Weights of a small model that predicts nearness at each pixel.
Model: activation quick_gelu, num experts 8, patch size [4, 4], depths [7, 7], widths [96, 192].
Data: trained on rendered solids tumbling over patterned floors, 48750 training examples, 98.7 epochs.
Rows from block 2 of a small model that predicts nearness at each pixel, named by matrix and row number. Rows with one number belong to one neuron. Each number is 50 + 12 x the weight over its row's rms, rounded and kept within 0 to 99. All counts start at 0.
After each neuron's rows are labels from the 100 images, of 14848, where the neuron reaches its highest value: "responds to" is what is common among them; "patch colour" is the nearest of a few named colours to the mean colour under the peak. Only what is clearly more common there than usual is listed. The data: rendered solids tumbling over patterned floors.
# fc1: MLP up (model.blocks.2.mlp.fc1.weight, 192x96), inputs 0-95
# fc2: MLP down (model.blocks.2.mlp.fc2.weight, 96x192, transposed), outputs 0-95

fc1.174:35 59 59 63 52 38 62 45 53 49 59 58 52 56 64 60 51 34 31 36 76 39 51 84 47 15 53 37 54 36 51 40 64 42 58 63 38 45 47 49 52 56 51 26 44 58 39 50 52 57 55 54 59 53 47 51 46 47 59 56 74 56 72 40 58 62 67 57 51 47 28 54 45 64 60 55 43 35 44 58 65 62 67 60 73 40 39 41 40 69 53 67 65 53 71 53
fc2.174:67 27 41 36 43 55 54 66 57 56 42 43 33 40 45 52 61 59 27 61 75 46 57 62 53 48 39 46 53 48 46 54 66 59 78 48 33 43 81 41 50 36 50 41 66 53 57 83 71 53 54 35 36 42 46 73 54 54 46 41 68 47 55 64 52 26 44 52 30 71 41 52 61 30 42 47 48 55 52 53 57 51 39 67 57 42 55 37 68 41 39 55 55 56 54 48
responds to: green object
patch colour: brown

fc1.29:57 51 49 60 51 60 57 37 28 45 70 56 55 47 45 28 98 50 58 41 45 59 46 64 47 40 42 55 66 43 71 55 59 50 37 53 53 70 45 29 36 47 46 54 53 45 47 41 45 28 34 44 66 47 38 25 58 47 37 43 39 62 57 60 54 51 51 64 64 41 58 38 47 48 39 42 55 62 33 45 63 62 40 52 46 43 32 45 33 38 18 50 37 41 66 46
fc2.29:50 47 50 58 47 89 48 66 54 50 47 48 49 45 47 30 51 68 63 47 53 40 61 38 55 26 52 40 33 42 67 41 72 45 33 76 53 70 59 51 53 44 46 59 44 58 46 62 58 53 48 49 61 45 32 40 53 57 38 51 41 52 56 42 82 53 48 66 48 40 64 40 73 36 64 40 72 51 59 28 62 22 40 42 56 71 35 54 49 45 53 56 46 49 57 44
responds to: light from behind the scene
patch colour: brown

fc1.22:46 56 68 46 56 45 41 63 80 50 55 60 42 64 31 28 51 45 62 60 41 54 31 49 56 34 68 63 39 56 66 80 62 49 49 52 44 50 41 37 68 49 60 52 47 57 63 50 46 46 59 44 39 46 35 58 35 57 46 31 50 77 27 49 28 63 53 41 61 42 66 73 59 35 51 37 48 57 44 59 53 61 54 51 71 49 71 34 62 48 49 55 34 63 67 61
fc2.22:44 79 45 75 37 66 59 35 61 38 36 55 28 48 70 65 43 70 55 57 48 55 41 43 61 48 43 57 52 77 73 46 54 51 25 55 49 52 61 75 53 66 53 37 58 48 42 41 63 65 56 43 60 48 59 39 60 68 39 73 44 45 49 58 59 42 45 54 58 60 33 40 39 40 33 48 65 44 68 53 52 36 43 61 52 56 51 42 35 67 42 46 42 24 56 50
responds to: green object; its colour: green
patch colour: green

fc1.45:43 53 50 27 50 39 59 54 41 56 47 54 39 68 38 58 31 49 46 44 47 48 45 47 48 24 47 53 35 42 35 45 45 55 56 35 27 46 44 50 48 48 52 43 65 59 35 37 45 15 80 68 29 62 51 39 36 53 39 39 77 52 79 61 52 63 55 57 47 58 49 65 50 57 54 55 64 62 54 54 59 60 58 53 41 77 39 74 55 40 35 45 50 46 58 68
fc2.45:48 58 52 53 54 51 46 48 47 47 55 36 41 49 82 46 56 46 57 37 45 52 57 70 48 54 37 51 50 37 64 38 55 61 39 49 55 50 50 63 61 61 46 59 54 53 51 24 34 37 56 51 68 52 45 32 48 36 59 34 66 51 44 37 74 57 45 65 51 62 42 47 50 46 61 42 63 46 71 48 33 30 21 48 53 86 37 59 65 23 55 64 62 24 35 40
responds to: pink object; its colour: pink
patch colour: pink

fc1.84:41 51 53 70 49 56 52 63 54 47 41 55 41 52 41 47 28 33 56 70 45 60 45 61 49 32 21 44 40 52 42 46 57 37 62 48 55 51 49 43 58 60 47 56 56 57 58 68 49 26 65 80 50 55 47 40 49 49 31 51 35 44 87 51 45 35 46 50 41 37 42 60 46 59 45 28 48 54 53 74 43 21 50 56 40 61 44 80 52 38 34 33 43 60 59 42
fc2.84:53 63 64 44 48 48 19 43 40 47 45 21 57 36 57 68 51 54 50 21 65 68 50 49 43 45 34 59 55 37 53 45 55 65 33 42 49 63 39 50 68 56 41 45 54 64 65 37 63 44 56 59 66 49 60 67 31 37 49 41 76 64 51 57 68 53 48 60 59 36 64 48 35 72 47 54 39 54 62 44 48 63 40 39 53 59 20 54 58 23 55 58 48 45 43 47
responds to: pink object
patch colour: pink

fc1.82:59 44 45 45 66 56 69 49 50 48 53 65 49 50 39 47 72 44 54 33 39 48 46 56 47 67 57 34 39 61 63 74 73 50 44 50 68 42 64 52 50 48 62 42 63 46 53 54 51 57 50 42 56 39 73 49 41 55 37 58 56 51 47 43 40 73 24 67 53 52 49 71 48 47 39 69 60 58 39 44 56 79 72 62 30 39 66 67 15 47 46 67 33 56 49 46
fc2.82:41 50 60 69 54 67 27 34 59 29 35 49 51 42 57 31 33 37 57 41 25 57 46 57 69 40 41 49 55 68 66 69 57 58 53 45 62 57 57 55 39 41 63 43 60 53 31 62 50 55 49 27 52 46 45 38 54 47 59 39 46 52 48 55 59 61 75 55 53 64 63 43 37 37 57 74 38 59 53 50 57 32 67 74 56 45 32 59 61 40 60 32 59 69 31 51
responds to: light from behind the scene
patch colour: brown; black

fc1.96:49 48 57 54 57 49 53 58 44 51 60 48 36 48 66 49 75 47 48 47 44 62 38 48 45 30 45 55 58 45 85 58 47 43 65 45 57 54 43 44 57 31 66 51 57 69 63 60 54 26 21 42 63 54 60 77 56 53 57 51 33 34 61 36 54 57 59 48 45 35 59 47 62 38 40 35 60 62 38 45 71 48 30 43 56 38 28 29 74 69 44 66 48 54 61 46
fc2.96:55 37 46 71 56 53 34 46 72 30 60 36 59 37 51 73 50 62 62 47 44 45 59 56 72 46 47 49 53 34 58 53 48 65 44 41 60 74 45 50 61 53 34 67 46 58 70 58 30 43 42 39 45 53 56 58 43 45 44 56 33 55 59 51 57 44 46 41 61 50 36 53 70 46 75 35 32 48 24 65 52 28 62 57 64 40 46 49 79 79 53 53 60 50 58 40
responds to: light from behind the scene
patch colour: brown

fc1.151:41 37 56 42 64 62 66 61 58 47 57 44 38 33 60 49 54 42 49 48 61 54 34 45 61 38 35 53 57 41 63 42 27 42 51 53 66 40 43 34 59 41 42 32 44 23 52 51 53 44 35 55 62 59 44 56 77 41 46 49 45 57 58 70 56 77 46 74 50 41 41 23 68 52 48 55 65 16 40 57 62 41 27 57 53 59 54 41 64 51 25 39 48 46 61 56
fc2.151:53 31 41 59 55 25 29 51 63 40 64 57 56 39 64 39 41 42 54 42 40 62 51 58 68 39 42 40 46 67 46 30 37 55 42 52 60 67 35 49 41 49 61 62 40 70 73 41 47 53 43 31 56 30 63 46 38 59 56 53 49 45 49 39 63 70 38 62 66 44 54 55 62 59 69 44 41 43 25 64 57 45 54 70 61 38 77 30 53 69 53 49 37 34 46 41
responds to: light from behind the scene
patch colour: brown

fc1.93:50 54 25 44 55 48 38 52 38 35 51 51 54 38 40 38 46 50 49 54 63 61 22 59 52 47 55 47 31 58 50 34 56 48 51 60 44 34 45 52 52 41 37 45 47 53 55 42 47 51 60 54 44 49 58 65 45 01 99 49 36 38 71 31 45 63 37 48 57 22 45 59 52 45 53 57 52 44 45 41 44 56 61 50 34 52 60 55 44 42 28 58 58 47 58 44
fc2.93:71 58 42 54 64 79 60 49 68 58 46 55 18 50 42 62 60 54 56 47 61 53 17 67 43 42 56 50 51 34 37 40 53 64 49 33 18 73 74 39 46 57 43 63 54 43 53 33 48 38 45 54 39 66 51 47 59 46 53 51 40 39 53 54 48 50 63 69 49 42 39 61 39 52 44 52 48 49 49 58 52 42 49 33 49 30 63 53 28 64 59 31 56 67 53 64
responds to: purple object; green object; its colour: purple
patch colour: purple

fc1.98:51 37 53 52 35 65 65 56 63 63 45 56 75 61 55 50 46 39 55 64 36 45 68 55 66 76 63 57 59 63 58 53 48 38 39 63 55 53 47 46 51 50 52 65 52 39 38 69 34 27 31 48 31 51 48 59 34 45 47 66 56 39 68 62 51 57 49 46 87 44 53 48 80 60 75 49 52 46 69 45 57 50 50 53 48 73 60 57 37 58 48 66 37 42 53 37
fc2.98:39 42 41 43 43 35 52 60 68 49 52 41 50 78 53 36 50 67 66 51 56 37 73 42 76 42 38 49 42 37 56 61 42 63 30 72 52 41 38 44 60 52 62 40 51 63 27 49 34 33 34 68 56 29 51 32 56 35 53 49 49 54 46 50 52 51 64 32 85 38 44 53 35 39 43 52 49 51 59 56 78 46 27 53 49 46 53 53 50 49 52 56 34 56 51 37
responds to: purple object; blue object
patch colour: blue; purple

fc1.14:43 29 25 64 52 34 64 48 38 51 52 45 47 50 63 42 73 41 58 49 54 53 64 41 53 53 61 21 46 58 60 47 59 31 51 64 41 56 64 55 56 49 24 57 33 31 56 63 56 58 49 38 52 61 66 44 50 54 43 36 49 34 46 60 65 66 57 39 65 45 45 30 44 49 70 39 53 25 64 52 55 39 57 60 14 63 40 54 39 51 36 58 33 49 41 35
fc2.14:35 44 47 28 24 53 49 29 60 49 59 56 48 60 62 42 38 62 54 35 63 47 51 47 78 34 43 58 52 70 62 52 41 64 20 46 65 68 39 75 53 43 60 74 57 51 45 70 56 56 59 32 62 35 63 52 54 40 64 69 67 54 38 56 74 55 29 42 51 65 48 41 49 42 55 60 55 57 62 44 45 41 54 59 47 43 37 57 68 57 51 62 35 47 55 52
responds to: purple object; its colour: purple
patch colour: purple

fc1.37:40 28 58 52 54 35 46 63 58 57 46 57 63 51 42 54 57 26 57 36 53 43 63 61 51 48 34 49 61 44 52 49 40 37 49 63 33 53 51 57 50 57 43 96 44 46 51 53 53 43 53 52 53 54 51 43 34 41 56 55 76 69 48 62 45 40 57 48 49 53 32 47 38 44 56 44 42 34 64 56 53 48 48 70 41 52 00 52 44 64 69 41 60 59 53 45
fc2.37:51 21 48 45 42 45 47 50 59 31 51 62 71 45 52 45 51 48 55 54 75 42 52 65 65 33 52 48 59 45 48 46 60 69 56 71 46 62 48 39 47 56 49 77 36 50 38 67 43 51 45 53 29 46 51 49 45 19 64 56 64 51 64 56 36 20 46 55 46 34 43 52 58 36 47 51 49 62 58 47 59 45 57 52 36 42 35 90 61 51 56 44 33 74 54 50
responds to: purple object; its colour: purple
patch colour: purple

fc1.53:29 57 38 44 50 71 35 61 33 30 35 67 40 75 30 34 47 34 72 59 47 42 31 44 47 33 52 39 43 42 54 50 56 34 63 37 57 53 56 39 46 52 59 39 37 46 52 45 45 47 48 76 42 53 58 44 58 59 10 58 47 52 53 40 55 56 48 44 51 47 37 43 56 59 45 30 54 45 43 73 47 31 37 51 47 32 74 53 57 52 41 55 53 26 53 37
fc2.53:64 75 72 35 61 37 35 55 31 52 62 22 53 40 55 54 49 53 52 46 51 63 43 55 49 65 57 40 56 49 33 47 46 59 28 46 60 52 27 39 41 50 55 35 46 61 52 23 67 50 47 71 67 59 50 40 31 51 54 62 42 59 48 41 54 58 54 45 61 21 64 56 32 69 60 51 46 62 65 42 59 65 26 44 43 63 43 30 45 33 41 44 49 61 41 47
responds to: purple object
patch colour: pink

fc1.165:40 06 48 53 57 60 50 50 47 58 31 49 50 62 36 65 37 39 55 49 50 44 57 48 34 40 59 44 60 49 43 51 41 32 59 45 49 50 48 69 62 48 46 52 49 72 49 41 52 62 45 57 39 60 61 64 29 36 48 63 68 45 49 38 30 43 39 47 53 52 43 64 45 62 31 35 47 31 61 36 42 81 51 33 69 72 45 76 56 63 55 38 63 46 65 46
fc2.165:36 53 54 19 53 61 63 37 37 38 56 55 61 51 65 22 39 67 48 55 52 49 60 42 56 46 51 55 36 44 71 58 53 65 53 61 55 81 41 66 60 53 58 59 64 36 50 42 50 54 44 33 57 39 43 66 65 45 39 47 53 59 42 58 72 33 52 73 41 48 54 27 66 44 70 29 49 50 66 53 49 34 48 46 68 59 26 54 76 44 50 49 45 49 54 57
responds to: pink object; its colour: pink
patch colour: pink